From a checkpoint of a small segmentation model.
Model: 8.02M parameters, 48-pixel images, encoder arch swin, encoder norm layernorm, encoder activation swiglu, encoder moe expert_choice, encoder num experts 32, encoder patch size [2, 2], encoder depths [2, 5, 2], encoder widths [48, 96, 192], decoder norm groupnorm, decoder activation relu, decoder widths [48, 48, 96, 192].
Data: trained on scattered letters and digits in many colours, 97500 training examples, 15.9 epochs.
Rows from block 6 of the encoder of a small segmentation model, named by matrix and row number. Rows with one number within an expert belong to one neuron, the router's apart. Each number is 500 + 40 x the weight over its row's rms, rounded and kept within 0 to 999. All counts start at 0. Numbers have three digits each.
After each expert's rows are labels from the 100 images, of 14976, where the router gives the expert most weight on average: "strongest on" is what is common among them; "patch colour" is the nearest of a few named colours to the mean colour under the peak. Only what is clearly more common there than usual is listed. The data: scattered letters and digits in many colours.
# router: router (encoder.blocks.6.mlp.router.weight, 32x96), inputs 0-95
# gate: expert gate (encoder.blocks.6.mlp.gate, 32x48x96), inputs 0-95
# up: expert up (encoder.blocks.6.mlp.up, 32x48x96), inputs 0-95
# down: expert down (encoder.blocks.6.mlp.down, 32x96x48, transposed), outputs 0-95

# expert 25
router.25:530474458513546533517441490501523494514504571525467471438442520404462524431514499489520512508454560488531509524478464517541495529470550469512477463487528628493542497615459546476585543485549524451473476523498470545513495456468507468501508401510478550496519444576518465491549485461525534531
gate.0:500424500413500500500500500500500500541500500456500432500500500500500500500503500399453500428500500442500559500500500500457500627551500500557333500543500500544500500464500412564500461550500500500500500500523500440500476500456500500500479527593500532500500500500500500500610561458500500500
up.0:540577500500474500500500433500583529500576431500500578407500500500500500500500414500500500500429500500500500500479500500458540500500500500500500500417500500500547500500500500350553500500500500500500500500500500500500500383500461566500500500500416613500412500469500500500500500500404500500
down.0:500500500500469593442424582617519418500594500500500461456500500500500500500500500500500500500500500500500500500500456500500500430409500500500405434500563500466495500481500558500500500500500500500421374555544500500554584500500500500500500500500571500500500500564442416500500533500500500500
gate.1:500500500467500500474585548500500500500500528500500465500532500530406436542500528500500433500500500544500551500426557572550470500436552500453564448572545500460423538474500500500500536500477500500471548500500500500343500500500500500500500500412536431544500500594550500500547500500500428500
up.1:559500500500416500500421461500500428500531456500500500500500431500500566417500472500500500500500418500500456500600472500409553500547556500500500500500462465500565500500500500500500500500559574532500500500500500410577429500500500500500577500500436541500500500449500571375544462500500500500
down.1:500500500500566500500500500500500382461500458500444473403500500500500434500571500500447500500442612500500500500500500500500500413555500469500500500461572453500576392500542459500500500500500500500569500500500500500500400414500500500581500500438500567411547500500500500500500500500541500500
gate.2:500500500500479500500500500500500500500500500500500500500436500500500500500500584500500500453544500415628500609606500500500500500500434455500500500500500602500500425500500438534500500500500500500554500445500500500504442500500500500500500555357423573395500500537500500500585500500500500500
up.2:500500500500454452500500518500419456500400409500500500500442500500500500601591500476463500500585500500500500500533500500500500513500500500612514500500500500500500417500568500574500500401536500500500500431429500576500500523500585518549500500555465500500500378548500500500516500500505500471
down.2:500448500500500500500500433500500578464451500553500500500500565500547500500415596569500561500500500500500413500500500500420500500500352434500504500500500500500459500500500500500500500500500500500611572500376500500500500500500500500500602456445500500500500500461500595500500500459500500500
gate.3:448500458574500500588540500427558550436500500547526528461555500500500427500434514500500500565419500500420572414500500554500500500500500500451500500459560500423500500500500582469500500575470500500500537500500500500470581436500477539449500431500483500500500500500566500500463414500465444500
up.3:500553562429444500386500519536456500500500500500500473556457500500500569500553500500500500431574500500614420556557500458500472500500500500500500500500418500560528454500500500534500455417500543500479449500500500500500407567548500450500500500500535552500560415500500500500500587535525500500
down.3:500500415500536500500500500531500397466555500525500500500500500460500500414500453500500500500500500500500464500500500556500500438455500455540493442554500500536554414500500578500444552500500538500452386596577593478569453500500500500500500556563500500500500549524500409500500500555554500460
gate.4:500500458500500405500564500554500500500500500500449500500500500559424500500500390500532415500578500582500500410371500500500500500500500579500547500500500500427427500500500538500500389500500500500485500500500449500500500535500500500500500500416503452500479500500500500500500500500401411534
up.4:392500564500500500500500417500500415500500500500543500500500500500500500422500500500500608539500500396500528500614500500451500500548500475500500500500428500500500500500500455500500500609500500500500500500500500500500440500437500500588500500576500500500500500358500500500500500500500611500
down.4:500423500555560500604442549500500330500500500458418500419500581500500447500500500500444500500500468500500500500500500527447500500500500500565500500500500500500500415500500500500500500500500500500500500500547500500500500425441546500609500500500557500500607500500437565500500435500500500500
strongest on: count: one
patch colour: black

# expert 3
router.3:535420477535527531527424491458423516567541469534480504470467566403509490454479527499503510519502510526516483412507427531485517507532483522480524503520508481467516528552483596448524548473543564541496556494465448487447471495451542486471487385493484540527509455473503529558439501447479507574
gate.0:549500500583500500600500500500500500412500500500500500500622500500575500500500463500500500559500500500424500526500500500500500500500500425500500397563588500500406500500532465500500500553500500500500500451500500417500500584500500500573500500419403412500500500500500500500500500500500414500
up.0:500438500500500665500500409500500406500442500500500440500420449500500500500500500430500500500500500500500552539500500500500500500500597500500500500500417554559571500643500500500500500450500500500555500500500559500500500451500500414495565500500500500500500500500500500500500500547500583500
down.0:500500500599500432443500500577576500467500559433500560500500500500500500500500500500557500563500586500500500453500546500500500500500500500500500563500462500444500500500500542338423500565460452405449500500500555557500500500500500500619500500500500579500500500500500500500500500500562500500
gate.1:500427500589500418581500500500461500500500404500500573457500500565500450551451500500567500573500500500500500500500443533466545500500500610416500500560500418438500551500500500500500500500500500588500559500500500500394500500453500583500500500500500500440500500500500546500500458500428500500
up.1:500575500427500500500500500531500500500500610500500500576500460500500500500500500433500500500500500500598500500610500500500500540500500372500462500500446572558573500500500429500500500500500600451500500573500500546589500500500500500500500500500500500581500500551500500500500555500611500450
down.1:500500500500500467500500556563500500553500500500582500572500479500586500500500446500500500500500500500500500500500500550447500542419401500451500500500500561460396428429561500500500500602500500449454500500500551500500500551500500588500500599500500576500396500500500500500500558458500567500
gate.2:570500500500500431500577500500449500500500533500431500446500553535574500500500589500500500500432500543500500419500500500427500500542443566459500500500391418500500500500500543500593568500500500563589500409500457500500471500500500500500500466500500500392500500500500541500500500500500500592
up.2:458432558500500500500500411500500500500500358351562500543500500500500500579431500500500568500500500500500573500500500500500500500500500500500500548500500500500427500566444500562469500418500500595500500500500500445500500456500500500425500423500442500500500500500500565500438500555500500500
down.2:500470500500500500469500500550500567500500547500500500436500500500525500500500500435582500500500500554500449500500426500500428500500597500500500500500500414500500631573437500500500500500500460500500500541413460556500500442416526500500620409500500500602500500500584500500500500500500524500
gate.3:394500500500500500500500500500478500500500455500596500500429500500500500500500500500500580539500402500500575500396500500439558500500500500500500500500500453500450500500500500500500500454500500500500539500500500500500500500439500627500500431397500534500437575500500605591500453500410517500
up.3:500500500500500500428435500576538500500500500425500436577602500583500464500500429500422401440447500500500500500500500500500500500500500500500500421500500500500500500500500500587500500500500500443500500500456500549500500571577500391430500584500500500500593500603500500500500500500500500500
down.3:500500500500500500500500500500500500500500500500428500626594500500648500500538500604457500500500500500500500500428500387413500500500500500500500500500500500500500500389500500500500500592500500500500500500500500500500500554500500500500500500500586500500406500500500404500547500500573576500
gate.4:500500500500500500500500500500500422500421500500500500612500500500500500500500379500500500500500500434500500574500500500500500571500500500576500500500500500628500500500500500500377418500500500423500385581500500500500500500500500500500500500500500500500500500500500500500500579500500500348
up.4:529500500500500500561500500404500500500500428500622500500545500500500500500450448500500500500500500500438570500434500528500574500500500500450584500441638454500451500500500500436500500500500500447441500535472500500500500500433500500526500500500500500607400500433500500500500500435428532452
down.4:533500423500457395544500500500580500538500500416500500500541500500595397500500453500500500500500500500500500575451500500500547581446425500420500500538500441500500500500500500500410500500500500500500500500465500545533500566433583500500500500500500592500500500500500500500549500466615558500
strongest on: brown; the character S
patch colour: pink; grey

# expert 31
router.31:520411486492487582460409505514547535578482479543543542513479534424499549536504514493531531482491468479466471517546494537521468518525522522460432574435507530446479500531474536514507517431429478538492454459491511537509485447575457525479528405554491447539525438526529538548526496485460507424
gate.0:500500445500500500500500500500500430468500500500446500500500500500500537381500500500363500500500500376500500500500500500500500500500500406500500500548500500598500578500586500500500500588500543500500410500500500425500500500500666500500500500500500544500500500500500500500500500500500500570
up.0:500560500500500500500500454500537500421477434500500500500456500500422500500437464590500594500500470500500500500542417500423500459544500500589539543500500569500500500500611553500500500470500500544566500440500500500588500500543459500534408540500500500500500500500500500556500572572439441468
down.0:524500500500442578500500500527500500447500500500500500355500500419500500500500455414500500535444500500534500500500500437500547500500570500500456500500448562500500500500500596545500500601500500500411500460500407500548500584558500521500500500441500500500451500500544500412556456431500500500
gate.1:500458500413500573559500500500547500500500535500500500500500442500547500500500500500500500550500500415500500500500500460539609500539529542431416500500500500551500550500500500500500571500500564500500500593500500386500500551500500500500600500557559500500500407500500500434574391500500500500
up.1:564581500500500500500554500539500500500436500500389500415414500500471586506500500500545500500445500500500500500397500447500500523500500500500500500500500559500500500500578500500564500540500500424500424500500500500605500500438599500500500413500500500445500500621500500500500500500561500500
down.1:585500500459500500492615500422500500654500500439384443500500500556500500583500568500537500536654500500585500500500500500500500500500500545500500500500500500533500500500419500500500418500500500500500500500500500449500500500500500500500500500500500500500500500500500500581419500500500500527
gate.2:435500428500500500500440500500500500404385500500500500500500500641525582500500500500500500621388500500500500500500500558500500500500500500500500500500634500500500500421500500500500500500500500500500500534500500439500500500500500500500500500500500500500500500453500594500500500500374432500
up.2:500500500591500384500500500500500500567569539538500500578500500412500500500564429565500500500450565564500500500500500547544500461500500500500627500500500500500500500500500500500500500500500500500450500500500500563500459500500500500500500604500500500500352500500500500433500612500500500547
down.2:500500500531500500500500365500500500500401438500416500500500500500419500500500500500500500500578500500500500500500500500500500500500522500500500500500426500500500500500500500500500500500636500443590500386500500500591500500500428500500500500500500500500653488500430500420565500500500500500
gate.3:500500500500500500567500453500500500447369500500500500360467500500500500500500500540557500500500500500500500500500500500388565500595500554437500614500500421500500409500573500500500575500500616500500500500500500500500500500500500500580500500500500500495500500531500500586500500500500546500
up.3:593500500500500500500500500500577500500500500500500500645553500500500500379390500500500500465500500500500375500500386500500500500416500406500500500500386500500500613500500379500500500500500500545500500500500500500500500500500500500500500500500500500500500500500500500500500500500500500500
down.3:538500527414416500500500440500407500500500500500500429500551500500500500500500500500500583500500500500500500500552500500408500500500500574500500500500500500500500500500570594500500500500500575578547500500591401416500519500500500500500500500500500500500600500500500626500606500500500443500
gate.4:500500552500500500416500547500500500500397500374548500500500500500500532564631500500500500500500500500542500439571500616500500500449448500500500569500500500500500500406500500556500500500423467500500425546500500500427500500500500500500500500500500433500609500542500500500500500579500500500
up.4:500500500500500500500500479500500500500500500631500551500500500500500500500500500569500347500500500500500500500568408500500577558500500500635500500442500500500500500500575500403500500500500500500563500453500580605592500500500500500500434500500428515500436500500500500500500500500500500500
down.4:500465500406500500500500500500500500500500500606500551500500500500500544500500500500500418572500641500500500416500593500583500346500440525500500500500603500500500500500500500500500500541500500500500500527456500500500500500549500543500500500500500500500500500500500500435396500500413443500
strongest on: brown; blue
patch colour: pink

# expert 9
router.9:492598482529526513478531494452463438478483504493429451494500492536492479498609460515482522385428424465500496486498474512534585498446525465586538493531505489555526487498530489435534508428547536492525539455500539481463514457484446523547493550489469522515563541531520493511535491453441565460
gate.0:500500424500500447397500553500605558500534500440500610477418500500500500500430500500548500516500500573483558500439551500500438500525500500500500500500500561500500473500500528500537500500500406418477500500458500555500500568584500500500500500447500443458448500500500571500500500470516399500
up.0:500500500469500608576500500500448417500500531584500500500500500454500500436472500500461560500500500422500500500539500500472500500579500500455500500500500546568500500500500500500500528589500626500500419585558500451464467500453500449543500500541574536500500500459413500445435446500533500500
down.0:463500545444500500553500460500436400500500500500500500573500418500500500500500500550488500500572500419500548500580581500500566433594500500500500474500500500564500500466500500500452500555500500540500500500571500420500500413500500500500500500414500500500500539396398466500500423500500500500
gate.1:418476500425500500407500500408466500500500500500500500500500500500528500533500527500500500500500500500472458394500530500595478500500500527500408500500500500500582500500500423500500500441500595570500500422500500512500500500516500586500500500500401500500500500594500500590500375500500500500
up.1:460573500500500500500500562500581500500399500500570500422500500425500500535425577500500500500634500500500500500500500500500500538500500554500440500500421551500551500540500472519500500500402500500500500500601500500500424546500500435463552402500564500449500433500500500500500500500500500500
down.1:551500500500452500500500500549500520500427500571460500500500500463408455500500454464435500500570500500531574500500430500454500500459500605565500533500500549448500500447500417500537426500601500500500500500538431544500500500500500449500413500474500500452573500432406500500557551500500500500
gate.2:500500542500500500424500500500440612500500500500379500500540500500500446561560445468382500500500460500460434474500500558500500500432500458587500500553420500500573500472500500466500500500500444500500500427500500500500500500500500500500500589546455500541500500500606500500545500466548568500
up.2:500500500500500398424435564447417500500500553500409545500500500500500500574500500500436500500478456500500413500500500500524500500500500500540441500552417500500537500500500386460500500546500500500578500444411500544500500500500500500500500548587457542500500500500635467513539500500500500500
down.2:500373500500500500565500467376386500545500437500500500500500579500500500500500500578500500500459500500537500420500500525463500433524409500543500500500500444561500500538500500500500581444449500500500500500500500500500500500564500571540500500500462429541467500500500427500500426587500500500
gate.3:574569500500540479500567545430428587500500500613500500500549500500500469500500455500500558459481474500500500578500500500500500500580500500500575500445500500500500500461500500500500500580500500500584500389394500500500537500500500500527465549601500442500500500500500500420531572500500525478
up.3:500556500500500434500500540431409500500500500500420500500500500500500500500500435500419500408472500500500500592500500500500500500500500455533500500500500500500500439416500500418500500572465500500500500500500441556500500573547500500557439566596431500500500500500500561418500591500401500466
down.3:500439500500403517500587500500399500577567500500500500418500500500448541500500500500596500500500500438500500500500500500500566500500500585500500500500500500606500500601500500500500500600500500500457500500500420584573500500500500500500500500500630500500500500500500500500500500500500584500
gate.4:564500410500500447500500444500500500500500500500500500500500500500500500500500561500500500636576500500500500500500471500500500500500412500500500500500500500500500500500500500500500500500500457500460582500500399415500500528500627500500500500453500575500364500360500561500522434500500500500
up.4:500500500500500500404500500500500500585500500500551500618500500425578500450500537463434500442500500500459500500500610500547500423466500500500500446500500563500500500500500542552500477558500500500500409552500439500573500500500500500500539500500553500642500423479500527500500576500500500500
down.4:500472500420466500500500500500417500524500500525500500500560500500500500500500422500500500500500543500500500500500500500500500500493500500608500500500391591500500379434647574500500500575440500500500500500500576434609500500500468500557500500500500500570500500500500471500564500500550500500
strongest on: black; blue; purple; brown
patch colour: grey

# expert 1
router.1:433521542565558559517436494488459442526521473490518448518498516442489505485472463506509537439454518476546523568504541539573552488481523447534540479472473489481476533505456443436426462535486521497448521506517506504439473453529552422451477542547548534532559484474556493400464572474483555505
gate.0:500500500500500374500500500500500500500395500620500558500500453500500579500461551500500500500500500500500416500500500500449500500500474580500540449557440500500500500500500462500500500500411500410567500500400500443500500500500500500500610500500500500436440500448500500416452500500539500500
up.0:555500500500422500500500500500500500500615424500500500445425571413500500500585592500500500592500500560500500410500452500500433500500500500500500500500500500500500500500500597543500500409500500500460500500500500599563579500500500500500500385500500500500500500500500580500500500500500470500
down.0:500500500500500500500409500611500547500500500575462500500500500500500500500585500500564500500408586500500500500415500500571500500378500500500500500500500500500500500598500500500500500500604500500500405500560500500500500500500500500467500500561500500451663500500500500500448500500500500500
gate.1:500518435500500372530500500500500573397500500500500500500500547500500500425500412500500500500427500582500443500391500500555500500468500500500500500580500560450500416500565500500500500500412429500390500500500500500500500500444546500416500500500500500500500500500566500500500500500500440500
up.1:500471500418500585500587500500500425567500500500500500500500430500446554500573500500411500540578454500586580500566500500500500416500500500547500466500500467500500590500436500500500500500576565500500500500586500500449500500500500500561500500500500500390500500500500553500500500500435549500
down.1:500570500555500500500500500500500439500500500433586458500500500500500500440500500500500435465500500500500592500447500500500539500599566500500414500500500500500500500424500500500500500500500566567500500423500500466500500500500458558629500500500500384500500500500500587557552573435454555500
gate.2:500500500500423444500500500500500500500500500500500500438500500500500500500500500500378500500500556500579570578500500500500500500500500500500500457500500500451500573500500500500500371582500500500413500375500571547415578500500500500500500500616500500500500500500500500500500604500500500566
up.2:500500400500500500500500500500500500500500500500500500500500410500500587500500500500615500500500500591500500500500500500500500500500500500500433500500500500500558500500500500598500500500500558500500500647571385500500500500500500500500600500500500500500500500500500500500430398576500500381
down.2:500500500500400426500602500500500500500500500417583500500500500500500430500500500500500500500425500500500500500500500500500500380604500500500500500430500500500422500500500500500500373441500572438445500500500588500500500500401421591500500500500500500500500500500500500500500500500500500444
gate.3:539425500594500411500500553500500500500567448500500474500529500500500500458500500500500500466414500500500500500500500500500586442500534500500581462500500500500472500500500500413500500500500500424455500500404500500425500500445548500551442500500500456500500378414500569436500500428446500566
up.3:500500500602500422578428500500500500552548500500500500500500500500500500500500454500478500461415500500530603500500556500537617430500533500500569500500500429500500500500500523402500583578500500500461500500500500500455500429500500452500435500500566458500500422411500500460500500500437500500
down.3:500500500500500500500500397500500500500500500570500500450500500422387595500500500581500555500556436437560500500417500500500500500500500558500500500500500408500500500580500500500587500569500500454552500500500500500500500417572500442500548500576500500500500500415500500500431500500500572500
gate.4:500500500500500500500500500500500500500500500604409500500500500437500500500500500500391500500500530426454423383500500500500500500500500500500500580500417500500500500500500407500554572500401500500500500548500500500500500500567500500500582500572500500500500500500500383500545500500627500500
up.4:500500500500500596430500500500597500539500500500500500500452425500500500500500587425500500500500559500500500582500500500500370500500500500500449500500500500500500590500385500420541500500500500500542397500449500637500500550500500404500500500500500500500500500500500500500553500500500500500
down.4:500500500500500551500448500500500394500500500500435500500525500500416573500349500500500598500500500500544500500500500500435500500500500500435500536541500400500500552500440500500500443500500579583500500555570500500500500500500500500551500500500500500500500500500500500563500611392500500445
strongest on: black; blue; brown; purple
patch colour: grey

# expert 14
router.14:525564535450516483498520534614498517505419464549558507477503469538465567544467505516514493554417533576504494498469526505496465522542459474513518469447525531546487478501533491519519414405491537474522459468458544596511509519454480466496486450413515514451474472478483538469435499549445471462
gate.0:446554500500500500574500365554500500500500400500557545379500500500500500500500500500500500500562500443500500500500500451500532500600500399500500660500572500500500500500500500440500500500576500500574500500500432500500500500471500500500500500500500500500500500500500500439500500500425500500
up.0:500500500500500500500500602500573500575576500377450413587500500500500500500500500500500571500500408581500500500500500500500413544346500500500500500500500500500500500429500500577434500439500500500500500500500500500500500500500500500500500500500457500577500403500500500565500500500500500500
down.0:455447500500500419500500413500500412409500500420500500500535500572567500431500500500500567500561533500500590500500546500500545500500500560554500463500412553500500546428500500555500500500500500500439559500500500500500500500406632500500500560500500500500500500500500500500500500500597500500
gate.1:500500500500500500460500500562500500426449500500568621500500500500500551500425500500500500567500432500500500500500536500420500500500500398579500441500500500500500442500500500500500424500500440422500500500429500500500500596545500500431602500439500500500549500444500500421415529541500500500
up.1:500500500500500392500500500562609500349500420500500500500500500563500500500500500500500500500500440500500500577410500500500500500500500500571500402500561500500435500500500500500500425500500500423500500500500403547500500587500500500500500500371500500500500500500500500500500535500500434500
down.1:500554500500559562500450500500500635500500500500500500500453500500500463500500500500579500500500500556500500500459500563431500500500500500445439500466500500500447434446500563500500604568500500454500439500569500500500500591566500410500500500500444500556430500457500550500500500548500443403
gate.2:500500500500500500500500500500414581500552432500500500500448641500500500500545500500500500500500605500500500431500434500500500417500500420462383500550425500500500500434500500500500500500424500563500567500500548500455500500500500500500500558500500394500500458500500500500500500579500441544
up.2:500500578577500500500500500500500500500500500500500500500623500500500500500500434536500500579500500546442500500468500500500432500592500500547500500447534547500433412446500500500500450500500500447500500438407582500558541500500500500545500500500500500500500500500474500408444500620423415500
down.2:500427500426437500536500500397476412500500500500500500500500447565500500550500500430500500500500462452500500500500500500500500556500500500500420500542500500500500500500454500610500500570500500618445500543551439500500500549451435549540609500541547500500440500500500500500556500423500561500
gate.3:500500500500500500500428578500441500500500500500500500500500416500500500562500584500500471437500533418500500500500500500421500427606429500363500500579500500500500500500500500500500500500414463500500500500500500500500545500500500605500500570436527401500438500539500500500593500500500500500
up.3:500500500500500500500500500500410500500500500420500500500446500500500500564500645500500500500580592500500500365500500500500500421500412500364500500601500500574447500500500500500500458500440500500500500500500552500500500500500500500500500500434512416500436500500500500500559500500500500500
down.3:500398500500500500500500500398500500500500500581500584567552500500500500500500500500563500500500435500500423500500500500500362500500451500500360500500500500559500500500407500557577500500444500500500500500500500500500441500500500500562567500500500500500500500500500500500356500500500500500
gate.4:500451418500500550449441500443463468500500556500466500500460500500500500420500540500500445500416500500500500454500500556500623500581459511500500434500500585500471427500620500457500500533500500546500500500500500500524500539500454528439420500500420500433500537573500500500523500500500500585
up.4:556500500556500567500500500500467459500559500500450500500500568437564470500500500500500500480500537410500500500500500419500500500435571500500460500500500500500555500548398555528500536559438500500391500585500413500500500459555500500500500500567500500549568500500579409441554500500536500500
down.4:500582500500592500438377500500500500500500500500450500500500500500500500424646500441500500500500500500500500500561396500500452500500500500596500500500500500431451500500500500500500584500500500398500500422500520500500500500441500500500500500500500500500599544549500500500500423500500485425
strongest on: white; pink; yellow; the character J
patch colour: brown

# expert 11
router.11:581516496474470542526481463441540529519534550512510533489486539544444447497498480450406473549535526482451529541493426427531462481519543477524502499460531565411504540496416489515486478486552505521458498454495563549546523534417497404536487482475453598492487445497464479496503464527468469503
gate.0:500500399500500500410500500500500546500500500500403530500419500546500405500394500500500500500423500554500500454500435500582390500500500500500500500500500500454500500500474500432500549500500500437500500500468500615500500500500551500432500500500500500500500500657500500500500500500500500500
up.0:500500500500500500500500500500500500500500500500402500500500549500500500500500361500551500500500500500426682500500500500603361500500500589556500500500500500500500500500500500500500500500500454500500558500500500500591500500500500500500500500500500500500500500642500500577500500500500500500
down.0:500500434500500500500500451500500603500500500500500500500500500448500500500500613422500500500500555560500500500562500500500557500500500396500500500500579417573500575500500532500556423444500500566500500401500500500500500500593457500500590500500392500500500500438500500500500500431500500500
gate.1:500500500463500500536500500414500500500564500532420500381500500500500500500500500500500538466500500500500500419500500544433560602571500500500500500500500500500588500476500611374569500635500500500500500500500444424555500500500500500500500500500500500500537542500500532500588500500500500500
up.1:500500500500500500500500598462500500500500500500500500549500595500455500500500500500500500500500500603518500500500500581500333500500500500470500500500500500500478606500500427437500500402500500500500500500500500571453500500500570500442500500500438500500500500612600529534500428554500500500
down.1:500500500500500500415500500500500371500408500500437421500500500500500606422626500500500500500571434440500500556500500500500500500500500586500500500500500500500576500500500500500500500533576500500500414500444500500500500500500500500500500500500620543500500500500500500500500500500527619500
gate.2:546500563500500450564500500500500500500558573439500500500609514500423500584500500500456500554500470549500500552462500500500457500500500500574576423500500500453427500409500479500500500500500500500397557459403559500500585500500475500553500500567468551500500500500500500500500470531440500448
up.2:500500456402500500456500443544500500500500398534500500500396568500500500461462572500500500472500557445572500500500500500500500500500443500461500606500436430500500558592500453469500547534563500541500500477500500500500438500569500500470564536500500425536500528553500552500500551500500500586
down.2:500500500500500462500638500500500467500500500500500427457500431545500500500411500500500500500500500500500500457500500500500500500500500441500440500600500500500543500500518624500444500645500440416500500500500537500500500616500558500500500500500571500500500511500500604500500500500570500500
gate.3:500500419454500544500500583500500500500500500500500500500500402545445439500500500500500500500543573555402573500520500594534570500500537439398500500500500530500500455415500500500443500469500431500553500465441500500454500500442516500538500500500500420500425559500500545578500488500563500500
up.3:454500587531500500500429402500462437500500500500500500437500598455500551500500500500551500500443500500583500500500565425423460500464453534571500542500571500484500500577500500564562500555500500500450452546557500404500500500577500500456500500537500500500569500500562460500500500500500550500
down.3:500441437567500500500578500500581413477500500500500500427547500500500451343500456500544572474500500547452500554434601500562500500500462500500597500500500500536500500592500500421500500500500467435588409500500500500500500500500500500500500500500500500500500500452500500500500500500500500500
gate.4:575500550419500500566500500500552500500500500437539561417420500539500500562550500500436500500533606441500574562500500500439500500569453500500500617500500350500500500500500435500500500560549500500500559500500500500500500500500500500500500539500500500500500500422500500500566500500500500500
up.4:392500500596500500500500500500500536500500500500440500500500500500500571500500500500597500500464500500532402457500500500500500550500500500500500500500443614500500500500500500534500500500500500500500500576500500500500500411558500387466604432621500500500500500556500435500500553415534500500
down.4:548403500500464500500500500574500500500558533500500446500529500500500500500500429500585500433500500500500500500500500500585500400500500553577500500500500500500457500562500500415500500623565500397478468500432458573500500527500599500431500500552500500500600500500500500500500500500500500500
strongest on: count: one
patch colour: brown

# expert 19
router.19:474470500497449447544561533481512499481480498470542468588498456554474499522446547541487530451543472522563534532475509427484578493483460504478548483519435497563520456494542427577432528526565470528495453474488483473574481473507531585526479560456486565481417457522468509521519500556523443493
gate.0:500402500500500500452500500500500624500500557500581572500500500500500500543500500500500394500500500500500500500500555500554500500446500500500500500500500543500500500500586500552500500500328421500500500500500443609500422500500500574500500500500500500500500411500500500500500567500549500500
up.0:500542544500555500540500500500500500544500444532434433500471500500500500450541448456500579500500553418500500500500429500500500500500500500600500561500500449500578500577440500478562500500589585500500500500500500500500500444431500447500564413500461500500535552500419500500540438500500592500
down.0:500500500500500428500500500569500500500428500500500449444500500500500500615500500500561500500500500535500558440447429500500500437500500454500500500500500421500500471574500500500392500432500420417500544500500556546430500571500500500500418500500577500579439535444500500500500577500539500500
gate.1:451577500435500500500500500500500500500500500500471578500500500500500435572500365500500500500500500560500500500441500500500500461500500500500500500500432500500500433540500500500500394500500500500500582500500500500562545500418578500500500533500500610500500580442500559615500500500439415500
up.1:500500575405500421567500500585500621500500500500500500500500500500500500500500433500500500500500500557443449500459500465500500455500500500602500500500500500500500419500500440594500500500500500500500500500500576500500535500500591500500500500500500618500500500500464500500500500621500384500
down.1:500500547580500500500500500500500433500500500500500500500612500500500500412500597500561558500500449444500500500500500431500500500500500500436500576500500500500500500500500500500500500500500500500560500500500500398500548500500500500623500383500500500500500500500500389376500500397500500500
gate.2:500500500500500500500500389500630500500500576500500500500500500500538404500500500448360500500500500500500500500545500500500500500500500500407437500500500500500524500500406500500581500575500500593500500500500500500500500500420547500500500422500500500531586560500500606500500460462500500500
up.2:500500500500500500500500500500500500500500500453500500500500500440500500500500500500500500500500500500500500500500500367500500500323500500540500500500416453500500500500500500607500500410500614500500500500500500500500500500500500500577580438500609430500500412442500500500500500393500500500
down.2:500588397512500500500500430500500500500566500500500500500500414420588500500408455500500424500419500500500500500500500500500500500500500500500500500500550500500557500500500603500429447500500500500500500500551500500500500500500500500500500609500500500558422500500500500395500500411608446500
gate.3:500500534551530593446500500404500463500656500534465500500500500456500457434548464500500575500500500500500449500465468576531500500500575500500500464544500500500500500500461613427500551545436464500500500500500577422500500500500500500500500528500451500500537548555500452434435500500500500500
up.3:537500460500500523500487398572500528500500534561534559500500500500500578500500500500500500535400500436500500500564500471500476603580451500468500500417563543453401500500500500500540467557500500454500500500454427555500500543592500500456422500500500500459574500500539564500500500500452500500
down.3:500456500424500500500454528422500500500462500500500500500500500500500500500581546500500500500614472500500500618500500500500500611500564568500500595500500500405462500456447467500500500500500500544575547500430500500500426580500500500554500398538500500500561500500500500441437500500500500500
gate.4:500500436473536500463500500500568600500538500500500596500500500500564500500455545500554500586500521500500415500500500500500442500500500500437500453402500593409500500500500500500554594500500437500500500500411500588500500500500500563380571500500458500500500500500500500500525465500500500500
up.4:500500381500530500421500443389500500500500500568549500500500500500500500553500531500500532500500500500587500406500547543470500500500500500476555500500561500500451500430547500500500500500409500532593500582610500500447435500500432533500500500454500500454500500454564500500584500500500500500
down.4:540500500570500500500500579500500500428500500500540537468500500500500500428500643500634500500500500596431500405500500500500444500500427500500500500500500500500533500500418500500546500500500409500500500500428500500500500500500500500452551378539500500500500500500500449450500500500500418500
strongest on: count: six; green; orange; white
patch colour: brown